config = dict(
    arch='quartznet',
    input='waveform_16khz',
    vocab_size=41,
    channel_attention='se',
    kernel_size=11,
    epochs=77.7,
    lr_schedule='step',
    warmup_steps=230,
)
Rows from block 11, named by matrix and row number. Each number is 50 + 15 x the weight over its row's rms, rounded and kept within 0 to 99. All counts start at 0. After the name is the row's rms in percent of the matrix's.
# fc1: squeeze-excite reduce (model.blocks.11.se.fc1.weight, 54x432), inputs 216-323
fc1.0 115:41 44 50 51 61 52 75 26 44 50 32 42 73 60 48 40 59 58 38 88 59 44 42 47 37 66 40 63 73 42 63 76 53 56 74 48 54 80 29 69 41 66 43 75 58 51 35 41 45 85 71 37 39 73 49 44 56 56 65 67 46 59 78 53 39 66 67 43 47 58 42 46 48 46 32 37 45 30 67 19 52 31 62 65 52 48 53 62 43 53 67 47 55 90 72 52 43 33 38 71 09 53 49 56 69 53 28 27
fc1.1 041:52 48 97 38 63 57 39 74 63 56 61 19 48 50 45 65 37 20 58 35 47 68 37 47 54 34 67 48 44 59 57 53 77 67 36 41 48 11 53 46 58 64 66 62 54 45 44 76 43 33 16 72 61 55 40 47 59 47 21 65 67 24 47 45 49 47 32 60 70 73 51 37 83 26 68 75 33 47 61 65 45 52 24 57 56 33 64 87 54 45 55 58 34 79 59 44 00 50 48 31 46 37 67 29 55 59 48 72
fc1.2 134:29 50 50 64 17 39 75 45 61 46 54 46 19 46 42 53 46 43 52 52 42 63 54 45 45 35 73 68 70 61 16 30 54 23 56 62 40 57 61 56 54 39 22 27 63 61 64 74 33 34 58 63 45 54 39 36 32 53 44 69 42 52 57 69 49 29 46 41 54 45 43 66 48 78 53 64 90 35 32 68 66 52 32 48 63 50 45 42 51 50 35 55 90 61 68 10 65 61 47 35 49 09 50 31 57 56 43 64
fc1.3 113:60 81 53 54 66 49 54 43 47 53 32 73 68 45 67 44 49 63 58 78 60 36 43 41 40 89 27 70 58 40 42 65 43 61 65 38 56 67 37 67 39 63 53 67 46 49 34 48 68 83 66 44 56 72 49 37 65 44 66 69 44 62 77 60 75 48 53 41 43 42 60 52 45 54 63 30 49 40 73 32 72 42 53 67 64 72 47 56 29 70 65 58 51 67 43 49 48 50 48 70 27 71 44 61 75 35 40 43
fc1.4 039:31 32 61 27 56 74 45 70 49 63 62 29 28 41 62 33 37 75 50 26 55 71 44 65 66 58 30 50 68 66 47 64 86 28 42 51 79 68 46 63 51 49 67 46 74 44 55 44 73 56 29 58 32 46 44 73 50 52 40 41 42 47 34 46 50 53 54 84 59 69 55 28 49 41 36 85 55 62 67 43 53 77 48 31 20 44 43 70 56 50 57 30 39 24 52 51 62 54 61 67 37 51 72 69 61 73 52 40
fc1.5 095:44 75 50 61 51 37 48 47 34 60 40 60 80 58 36 61 41 67 69 67 50 47 52 22 65 63 41 75 60 54 66 58 42 58 86 26 51 67 33 69 45 72 42 30 61 71 41 61 82 58 66 51 56 72 44 57 68 41 51 64 52 78 77 65 35 44 67 49 48 47 47 36 46 53 46 44 57 40 60 37 43 44 78 64 85 47 55 59 35 49 62 53 60 81 39 53 49 35 44 50 39 63 44 59 77 49 31 24
fc1.6 035:28 49 61 76 42 51 71 56 26 43 39 29 56 81 38 65 64 33 48 37 09 51 78 55 62 45 61 59 59 76 43 58 50 62 93 41 60 72 39 80 42 39 71 54 56 50 54 50 29 72 04 27 43 43 45 55 43 73 56 48 38 54 43 38 36 37 57 98 55 89 51 41 49 20 56 47 41 79 55 35 42 62 70 19 50 46 57 08 55 52 50 46 30 50 52 32 51 37 36 48 39 47 52 36 60 41 40 49
fc1.7 109:41 67 43 59 17 51 55 57 51 31 57 51 18 43 61 50 42 46 73 46 38 69 49 38 50 30 60 67 51 69 13 28 51 31 46 41 43 49 68 48 56 40 31 25 49 63 60 70 37 27 45 65 60 50 37 52 48 43 36 78 37 52 40 61 48 35 50 47 57 46 47 68 43 76 78 69 81 56 46 61 52 59 27 55 66 50 46 37 48 53 37 59 70 46 50 07 56 64 43 26 54 16 50 41 58 53 57 65
fc1.8 103:50 53 61 64 21 59 61 71 58 46 66 51 28 41 60 38 52 40 55 25 38 55 54 63 54 20 78 33 63 64 41 20 54 34 35 66 50 44 72 48 49 34 53 23 41 62 63 53 42 35 40 43 53 37 42 63 45 58 44 46 46 39 13 50 45 32 28 51 52 46 49 54 51 74 49 65 67 62 55 69 72 57 37 40 65 46 50 62 50 43 44 49 60 57 64 25 40 63 52 23 54 15 45 11 42 47 64 84
fc1.9 160:32 41 46 59 31 50 64 30 58 51 35 51 51 57 48 46 54 59 67 87 53 41 57 40 39 65 57 80 85 47 56 67 58 36 82 42 55 81 35 81 38 57 31 53 63 61 51 56 45 52 71 49 41 80 42 32 44 44 57 82 43 71 82 59 52 48 59 43 58 45 52 44 51 66 39 45 53 32 59 40 58 28 63 54 72 50 35 56 40 56 55 45 85 76 59 25 38 28 42 45 28 33 55 52 73 53 28 40
fc1.10 125:25 52 37 62 39 36 52 25 51 49 35 40 68 60 46 48 60 65 48 75 59 39 45 38 32 70 48 76 76 40 61 75 47 50 85 31 51 75 30 81 33 67 25 72 52 62 42 56 55 68 67 42 47 75 39 26 58 42 62 74 49 55 75 52 40 50 61 48 50 43 38 37 38 46 30 37 45 27 62 41 57 26 61 54 57 41 36 55 40 54 66 48 66 75 64 41 45 15 45 55 17 45 46 66 74 66 25 38
fc1.11 134:46 54 48 32 71 40 42 37 27 49 30 62 69 57 52 40 55 61 54 86 64 37 43 50 46 80 12 63 51 54 55 65 52 63 82 42 67 69 30 69 42 57 44 63 56 57 39 60 72 81 64 54 62 67 39 50 49 39 65 71 46 79 84 61 42 60 66 45 63 53 57 49 43 51 54 48 37 43 68 25 58 38 60 65 70 62 39 47 43 46 55 57 52 71 38 56 34 31 37 63 33 76 57 60 71 38 30 10
fc1.12 128:34 62 42 71 00 42 49 48 41 28 52 46 09 42 45 54 38 51 70 40 56 58 52 55 48 34 73 57 49 59 09 30 58 30 44 51 42 45 73 60 41 27 31 37 53 69 75 79 42 38 45 61 67 48 33 31 33 46 45 66 42 51 41 55 48 20 43 40 54 47 42 77 51 70 74 67 77 54 47 74 64 54 29 43 50 48 31 39 36 49 37 54 72 56 54 15 51 55 53 17 62 22 51 33 49 32 56 73
fc1.13 107:51 77 47 69 49 42 69 40 40 54 43 48 65 43 60 46 43 62 62 41 78 43 37 53 46 65 67 49 73 46 50 84 23 36 32 45 44 69 41 75 31 73 53 72 35 55 36 49 63 76 65 18 44 62 52 47 56 47 64 41 46 29 41 50 72 46 49 35 30 29 31 36 46 53 56 43 59 52 65 38 72 18 51 59 56 49 58 62 39 58 60 25 51 91 83 65 41 58 45 46 34 42 36 68 60 47 59 79
fc1.14 036:42 30 58 49 48 62 31 35 49 61 59 31 52 56 68 19 61 59 41 28 41 66 60 71 53 43 19 38 49 83 34 40 51 59 56 56 39 64 38 19 53 43 61 34 60 33 40 51 40 45 34 61 77 47 90 52 49 28 45 67 54 27 47 46 32 47 40 90 47 52 64 67 57 63 41 65 50 57 60 67 57 59 41 38 67 33 59 56 14 64 49 41 50 52 49 55 41 56 64 40 99 48 57 50 21 62 60 44
fc1.15 042:46 38 77 48 57 65 49 64 46 60 76 41 52 64 42 44 70 54 26 41 42 63 66 62 54 38 52 72 20 67 61 52 63 55 38 44 82 40 71 23 70 35 68 39 59 66 48 62 48 43 50 52 68 54 36 50 51 64 32 32 52 55 61 48 58 71 08 58 44 53 42 67 61 53 67 76 39 49 63 56 61 84 46 25 56 66 46 34 63 30 56 21 62 60 45 50 38 66 63 09 51 59 51 33 45 41 27 58
fc1.16 125:18 49 44 82 31 38 73 40 59 57 44 44 43 57 54 47 57 54 55 70 44 49 53 40 31 50 48 80 80 56 40 46 61 35 61 46 40 75 60 85 51 59 28 54 63 63 52 73 39 51 62 46 42 72 31 27 52 47 63 86 44 52 64 64 40 47 62 41 58 47 47 46 32 68 42 60 89 32 56 53 71 35 55 50 58 55 48 51 41 57 52 56 84 76 70 22 58 40 44 47 21 23 46 50 65 61 19 29
fc1.17 038:56 53 66 42 83 44 79 57 41 47 55 65 38 62 53 42 73 54 54 57 37 47 54 31 79 44 54 52 40 51 51 54 71 68 64 52 66 54 52 53 58 49 51 34 44 45 86 39 41 21 28 83 69 26 50 13 64 65 50 44 15 33 52 51 30 51 60 75 34 70 39 49 38 63 45 66 47 57 27 55 15 70 28 28 71 46 71 75 92 49 55 46 36 40 60 29 73 28 51 50 58 42 49 47 75 43 29 66
fc1.18 125:30 36 49 56 20 45 88 36 57 54 45 44 41 40 53 41 43 45 56 85 62 51 55 46 46 59 73 71 98 49 42 50 59 28 60 55 55 73 60 78 42 41 29 46 56 56 59 44 34 48 64 51 38 73 52 29 30 51 57 77 44 66 72 58 62 39 56 42 50 38 51 63 58 65 45 55 51 34 51 44 61 37 42 55 57 48 40 49 42 62 58 49 82 64 74 24 39 46 38 34 33 03 44 42 52 60 43 55
fc1.19 106:24 46 49 70 14 41 52 30 30 42 24 47 47 64 61 38 55 61 47 79 66 31 59 48 40 68 42 89 82 46 46 56 50 43 66 35 54 70 42 84 51 43 38 44 65 58 56 58 53 67 70 59 55 96 37 28 48 45 63 80 47 85 80 43 62 41 68 47 62 47 49 55 57 63 46 42 45 37 57 26 74 42 41 56 70 47 29 55 44 61 53 53 73 64 53 21 31 29 36 37 28 44 66 35 78 36 26 30
fc1.20 077:70 72 61 84 72 53 70 54 61 65 40 51 72 45 53 55 48 60 56 53 45 56 42 53 35 49 63 66 57 54 75 90 38 60 58 41 61 64 35 65 52 69 66 66 52 61 35 51 55 65 61 36 35 79 66 72 67 49 66 31 52 55 51 64 61 66 61 38 53 40 51 63 46 75 55 46 79 44 35 36 54 43 93 45 60 33 60 55 52 39 67 63 46 77 69 49 56 56 63 73 49 42 49 63 70 72 66 58
fc1.21 089:58 65 40 52 66 48 61 40 58 41 34 64 77 50 59 67 47 48 75 67 50 34 27 40 59 62 30 67 31 38 56 69 38 56 66 51 36 68 37 56 40 63 62 52 50 55 22 51 70 59 42 50 69 69 43 60 60 52 57 60 51 55 53 64 41 49 64 51 47 53 54 59 31 50 55 39 54 45 67 34 44 46 60 67 84 59 68 48 36 54 53 83 73 82 47 61 56 60 37 54 42 94 47 62 59 48 47 20
fc1.22 140:32 63 33 69 19 37 61 39 51 32 34 49 44 46 42 61 46 62 74 66 49 48 42 32 41 54 63 78 78 52 35 49 57 33 73 42 27 73 52 79 40 50 18 40 57 61 48 67 51 57 58 53 57 68 26 29 40 36 58 79 53 75 62 52 40 33 67 28 58 45 51 58 33 66 50 55 68 32 63 44 51 46 52 59 67 52 36 39 35 57 39 53 93 72 70 24 57 46 42 19 23 27 44 50 66 51 39 44
fc1.23 126:67 50 55 37 73 57 56 55 60 61 38 47 75 45 42 51 41 37 43 30 57 40 45 34 54 71 63 34 34 35 88 69 28 65 27 49 45 51 39 26 44 72 49 71 40 34 20 28 70 61 58 33 50 34 55 83 58 57 56 22 46 22 29 42 37 66 61 41 35 45 38 28 43 28 43 44 38 58 50 38 35 48 54 54 37 41 59 57 36 50 50 48 36 61 61 94 46 62 53 53 49 72 32 80 22 46 72 46
fc1.24 113:62 54 60 52 99 49 59 54 45 76 31 57 82 46 50 48 59 61 43 54 54 45 44 39 39 74 42 35 49 37 84 73 48 70 72 52 50 48 32 46 61 67 65 88 48 38 32 27 70 76 53 51 50 55 49 79 74 48 54 41 67 60 62 51 56 74 54 57 45 45 53 38 41 33 46 43 32 50 62 19 48 53 61 59 50 65 52 56 54 47 55 59 29 78 50 96 52 33 38 85 34 85 39 71 46 64 38 21
fc1.25 040:57 31 60 37 76 58 55 55 55 73 46 38 36 52 52 51 36 47 61 40 64 48 68 84 67 61 61 56 42 87 36 78 42 59 35 41 58 48 62 75 74 43 83 32 78 53 65 45 32 48 10 38 59 61 61 59 75 72 30 61 34 55 53 45 44 42 44 54 62 70 64 42 50 72 61 53 73 56 50 60 27 44 48 57 35 23 65 66 54 13 28 45 29 42 26 46 56 60 46 62 50 52 42 57 37 56 49 41
fc1.26 140:29 30 43 68 29 38 82 41 70 67 38 44 58 52 38 45 52 58 56 85 54 49 53 47 34 48 62 75 91 43 59 71 55 30 74 50 53 80 45 79 40 64 25 57 61 58 54 60 39 63 69 51 33 81 47 31 39 51 61 80 42 61 82 48 39 56 65 49 53 46 49 54 40 54 25 44 64 29 47 26 58 30 62 55 67 39 51 56 44 49 57 52 70 89 71 29 46 47 44 49 19 20 58 44 49 67 26 28
fc1.27 041:56 62 56 55 52 56 35 70 78 63 61 62 29 33 27 46 63 51 48 24 23 57 65 65 35 38 52 60 42 56 45 46 55 33 49 72 53 43 65 75 85 48 36 36 60 43 67 71 41 32 42 71 37 61 27 48 64 48 46 83 42 53 42 61 28 34 37 41 74 45 58 66 75 59 34 29 51 58 44 48 61 60 19 34 43 20 54 71 72 28 56 35 57 49 58 29 50 71 59 37 43 24 57 40 40 49 38 56
fc1.28 118:31 35 44 66 09 44 77 43 65 43 47 44 22 52 51 50 57 51 58 70 45 49 57 43 47 26 46 88 77 63 43 46 63 34 61 48 33 68 56 81 50 48 30 39 67 67 54 78 23 44 67 63 35 65 34 44 44 50 55 93 55 59 64 66 26 42 56 41 56 50 42 56 36 62 44 58 71 37 48 52 57 34 49 60 64 41 45 29 49 46 47 61 89 62 64 00 63 42 51 28 38 24 57 37 53 61 27 36
fc1.29 042:47 66 83 62 44 93 43 64 41 75 37 67 56 55 46 41 46 41 32 57 21 48 82 70 74 42 53 30 47 66 20 49 50 48 50 52 58 31 52 53 58 34 66 50 72 54 64 48 49 36 53 49 71 55 37 46 65 37 48 61 81 32 42 42 38 25 51 84 66 58 39 81 85 57 38 61 48 62 69 31 38 50 59 20 18 46 50 59 75 34 40 52 51 37 55 37 38 56 53 40 63 48 55 33 62 43 76 65
fc1.30 046:34 61 70 53 60 70 42 58 67 54 70 31 32 74 58 56 48 51 40 44 22 58 87 75 64 48 51 42 66 65 58 51 43 36 39 62 69 42 58 33 73 54 52 43 38 54 68 55 42 62 45 53 70 22 45 59 58 87 36 34 58 25 39 41 23 42 43 51 62 59 22 41 73 49 79 62 40 67 57 38 54 77 55 28 50 59 52 42 71 70 58 41 55 67 53 43 50 44 70 49 52 42 43 39 47 61 40 83
fc1.31 044:71 37 96 49 75 69 45 77 50 63 47 49 43 57 56 53 51 71 35 49 31 73 57 57 67 65 21 40 46 65 62 42 62 49 53 58 70 20 82 49 58 51 51 61 38 62 51 80 46 56 52 66 54 63 51 29 80 64 20 64 72 37 56 24 38 58 25 61 70 68 34 49 68 53 42 62 57 45 34 62 76 48 31 38 26 59 64 44 63 55 42 37 48 68 43 36 36 47 45 30 53 41 63 26 58 63 51 62
fc1.32 127:48 42 52 57 17 56 66 50 53 45 68 53 28 37 51 48 38 29 55 44 45 60 59 50 41 20 88 38 47 57 20 31 56 18 39 65 42 44 66 47 46 22 46 31 43 57 60 47 31 28 41 49 41 41 60 50 26 56 44 43 34 52 32 69 68 25 36 47 41 36 50 62 58 78 54 62 61 39 40 69 55 66 33 45 47 57 58 42 53 65 43 54 52 50 73 18 45 68 52 32 64 01 43 20 47 60 62 83
fc1.33 046:54 44 77 46 39 76 67 76 65 67 48 38 55 51 43 40 73 32 30 57 30 71 67 45 50 22 65 47 48 62 13 56 48 54 45 64 34 60 54 53 54 45 71 68 52 36 30 51 63 42 52 69 37 83 48 68 51 75 38 54 61 47 47 47 56 66 19 61 63 58 60 38 58 42 60 62 47 36 44 56 68 75 51 48 49 30 72 48 70 41 41 44 54 43 66 59 29 68 45 49 52 38 55 39 53 45 62 63
fc1.34 123:21 44 42 49 06 43 49 36 52 47 47 39 32 46 54 46 43 66 53 73 67 40 55 49 38 53 64 63 95 57 47 66 49 30 66 38 51 72 49 84 40 56 32 60 48 73 61 61 51 51 58 49 33 71 40 26 39 38 52 73 39 54 71 51 60 41 47 38 56 41 43 58 45 65 58 57 55 40 58 51 79 33 47 53 57 50 43 50 47 59 55 32 92 75 62 16 26 40 42 08 29 13 52 49 71 41 48 61
fc1.35 042:52 21 63 65 23 44 36 49 26 27 57 32 60 50 76 42 58 34 41 35 49 78 83 62 55 76 44 18 58 64 48 39 70 66 51 47 43 58 66 58 63 57 46 46 84 34 63 58 61 61 40 64 60 70 33 59 27 64 50 69 48 50 45 23 23 46 46 55 79 81 45 37 33 46 87 58 47 55 43 50 68 68 60 44 51 54 70 57 47 49 46 39 49 44 26 43 23 53 79 68 60 59 80 30 24 64 42 68
fc1.36 102:48 78 40 60 64 45 53 44 50 55 39 37 78 42 69 52 52 62 58 42 69 37 47 44 37 78 39 35 45 49 77 90 31 51 54 27 48 63 26 61 41 75 44 85 31 64 28 49 81 72 51 35 43 69 44 58 68 50 63 47 38 35 35 47 55 58 48 39 37 37 26 37 41 43 50 38 54 46 57 20 64 11 52 64 61 62 49 59 34 60 43 42 52 87 64 74 41 37 46 54 20 58 45 79 74 50 55 52
fc1.37 129:28 33 52 60 00 47 73 38 47 38 49 40 32 49 47 36 44 44 53 82 56 48 58 50 39 40 73 64 77 48 38 47 62 26 63 56 57 61 54 86 40 37 25 37 61 68 66 61 26 56 52 59 26 61 39 24 25 49 53 79 37 73 63 42 45 40 43 42 45 50 42 59 50 66 48 54 65 34 51 40 65 40 43 49 61 41 44 52 53 58 45 49 70 63 65 07 32 45 48 19 42 00 56 37 53 54 33 56
fc1.38 116:52 57 56 53 72 53 54 47 56 68 41 50 89 54 47 38 51 81 38 47 62 43 39 33 53 84 46 28 48 37 74 83 26 50 49 40 59 56 25 42 54 84 58 81 41 39 37 26 67 66 62 27 50 43 54 59 77 35 58 32 47 26 45 44 49 76 56 53 30 51 31 22 45 29 41 20 30 53 56 31 57 24 60 73 36 66 50 60 38 46 67 42 24 65 67 84 42 33 40 71 29 70 45 74 47 54 42 33
fc1.39 104:45 40 53 67 06 52 63 43 63 49 60 45 18 33 40 55 35 38 68 53 40 64 46 52 49 19 66 58 58 65 21 14 71 32 53 70 47 44 65 56 54 39 36 28 57 67 63 58 25 38 48 62 43 40 50 55 41 44 53 68 50 55 30 53 42 30 23 43 53 54 50 67 46 71 60 64 76 50 36 70 58 70 39 51 44 49 44 31 45 44 30 61 66 33 63 05 36 63 51 20 54 10 48 35 42 56 46 64
fc1.40 103:46 62 41 59 64 44 50 27 31 53 35 54 75 56 51 46 62 67 48 73 63 41 43 37 45 65 17 63 59 40 60 68 39 55 72 32 59 66 42 63 49 66 57 76 56 56 31 50 61 81 59 41 56 69 43 40 66 33 72 65 43 63 61 44 35 75 56 55 41 43 45 46 46 37 50 24 32 59 56 31 61 22 65 61 57 75 49 64 48 67 56 48 41 67 52 51 42 20 55 75 30 71 49 63 51 38 35 29
fc1.41 093:44 66 49 79 31 51 64 55 64 54 60 40 54 36 52 58 46 52 50 17 51 51 49 55 49 36 69 32 60 51 36 61 31 37 09 43 40 51 51 56 54 65 56 62 39 52 51 39 49 40 50 36 40 53 53 68 64 52 55 35 55 37 00 45 47 49 22 50 27 59 11 40 45 38 50 46 65 53 41 43 48 32 45 45 42 35 64 52 55 58 60 29 51 64 70 58 42 72 54 24 53 14 37 70 38 51 76 83
fc1.42 066:56 53 61 60 37 45 54 72 73 40 81 43 26 46 54 74 45 46 55 61 47 74 67 54 75 29 33 32 48 80 43 54 78 42 39 67 64 62 66 71 53 46 56 51 63 71 63 66 29 46 33 68 51 52 70 67 42 62 40 76 54 50 44 41 22 45 19 55 76 70 61 69 62 60 74 84 56 73 59 49 52 53 46 42 28 38 42 54 64 35 49 52 56 58 50 18 29 69 48 30 70 34 43 43 43 52 54 68
fc1.43 111:69 67 46 34 99 48 55 51 40 49 38 56 83 36 57 40 48 55 46 47 48 43 43 50 64 75 38 44 36 50 67 56 27 74 68 46 57 51 34 25 54 74 61 74 48 46 29 38 68 52 49 43 63 44 55 62 69 38 57 28 57 47 58 49 60 61 58 40 41 51 53 43 40 37 48 29 32 61 58 36 55 50 59 60 55 75 49 56 40 53 50 63 41 62 45 90 64 49 42 71 49 99 40 73 45 29 54 40
fc1.44 105:36 76 36 40 42 48 26 42 27 35 35 67 51 56 66 56 41 63 84 60 56 52 51 45 57 61 40 70 49 62 40 56 47 60 78 30 59 57 49 64 42 46 44 32 52 53 41 68 72 66 52 75 72 81 30 39 52 32 50 90 57 84 77 47 54 33 61 44 69 41 63 60 45 70 75 46 44 45 80 41 53 46 51 63 87 56 36 56 39 52 61 64 71 70 39 37 51 51 48 29 42 54 69 52 67 29 56 44
fc1.45 036:73 55 67 57 59 63 65 51 66 45 31 68 50 77 48 68 32 57 55 61 36 51 57 46 84 46 48 29 68 60 43 43 55 62 60 81 48 39 29 81 32 43 53 56 65 45 45 49 62 60 56 70 47 50 47 57 71 34 29 47 42 45 42 68 22 49 42 58 65 46 24 48 41 44 58 42 22 76 40 58 68 67 78 48 53 43 34 38 71 16 52 34 72 29 50 59 60 36 62 24 47 60 48 10 62 69 59 22
fc1.46 114:62 33 59 63 75 54 87 53 75 64 54 36 58 27 46 43 40 25 34 42 33 44 39 57 49 39 67 33 45 43 50 48 34 52 18 62 37 56 56 28 56 45 51 62 48 38 36 35 34 49 53 32 45 25 72 69 56 62 59 18 52 32 18 60 52 52 48 39 30 44 34 50 45 44 37 42 73 46 30 48 28 48 52 53 36 50 70 44 38 53 57 64 38 51 84 56 71 69 48 78 56 55 34 61 28 72 54 76
fc1.47 039:59 42 29 39 28 41 41 56 45 63 57 40 35 58 48 57 44 37 50 68 53 51 27 50 51 47 52 46 42 75 99 27 59 70 44 70 68 43 59 67 42 65 54 46 56 65 52 59 62 40 55 69 76 18 35 17 41 63 59 77 22 40 55 55 51 50 38 50 69 67 60 32 67 57 27 90 46 50 35 63 71 52 57 51 36 42 59 51 45 70 74 61 40 28 58 54 30 51 81 28 71 42 58 24 74 52 45 45
fc1.48 132:20 42 39 74 00 35 54 37 54 32 40 46 29 47 40 54 44 56 60 63 53 44 53 45 40 46 65 81 73 52 18 48 59 23 55 43 44 69 57 74 38 37 16 45 56 58 49 70 36 44 64 47 41 69 34 23 30 37 50 76 40 56 65 50 47 30 56 42 50 40 47 66 47 66 55 60 71 34 52 45 57 48 43 54 61 41 37 47 42 55 41 50 91 65 67 08 46 46 47 28 39 02 42 39 68 51 39 52
fc1.49 092:53 47 43 63 53 56 69 27 72 74 43 31 81 55 57 33 53 51 49 59 59 42 43 45 36 70 77 36 67 45 90 82 28 39 47 49 43 61 40 59 57 65 45 75 55 52 42 37 45 56 73 26 21 69 53 44 56 52 65 33 39 39 44 60 53 59 43 47 35 37 33 21 62 38 30 46 43 36 55 37 68 18 58 65 49 45 43 53 49 63 70 34 45 92 66 53 23 34 45 48 30 25 40 67 47 49 58 52
fc1.50 114:76 66 51 42 82 47 65 59 40 42 41 45 62 36 59 49 45 37 39 30 49 45 38 43 39 57 39 36 30 38 45 45 19 62 39 45 37 42 42 17 35 45 61 59 34 44 28 34 59 48 45 40 62 25 64 71 70 48 62 36 51 35 37 69 65 51 36 41 27 47 43 41 38 61 62 45 41 56 36 46 41 44 35 56 35 64 59 46 44 60 41 60 42 46 66 83 82 61 40 68 58 77 35 73 36 48 58 68
fc1.51 109:29 38 45 53 42 42 76 35 47 47 30 61 56 39 53 59 58 59 55 97 51 45 56 47 36 62 54 83 78 43 43 55 63 38 80 65 48 77 58 71 47 42 38 60 75 64 44 63 43 64 65 52 42 74 44 20 35 32 56 90 47 77 88 56 46 44 82 50 55 37 54 60 52 54 55 56 70 24 51 33 52 40 49 58 53 52 40 42 44 51 48 46 82 79 71 17 45 44 43 48 20 32 49 51 80 40 23 35
fc1.52 124:43 53 46 44 63 44 50 41 39 54 26 62 81 58 55 49 66 69 48 71 65 32 43 41 44 75 31 52 60 44 62 72 39 63 80 37 48 60 31 57 51 74 53 58 53 56 38 52 63 82 59 44 53 74 37 45 69 45 62 64 53 69 73 47 38 61 52 48 46 43 46 41 55 38 40 29 44 45 70 09 64 38 56 65 49 59 47 64 37 53 52 51 40 75 45 63 42 32 46 57 12 74 58 64 63 47 30 25
fc1.53 077:45 52 46 71 25 39 82 48 79 33 28 29 61 42 38 56 35 48 61 47 57 53 47 39 61 35 77 52 68 48 44 51 47 29 55 43 38 65 51 48 41 71 33 42 60 56 61 60 51 37 45 46 38 47 43 79 32 52 63 57 55 30 22 50 19 57 44 51 37 45 33 51 43 48 42 48 89 65 54 49 56 29 28 64 51 49 63 39 42 60 32 67 73 71 78 38 69 77 58 29 22 24 45 66 40 56 52 72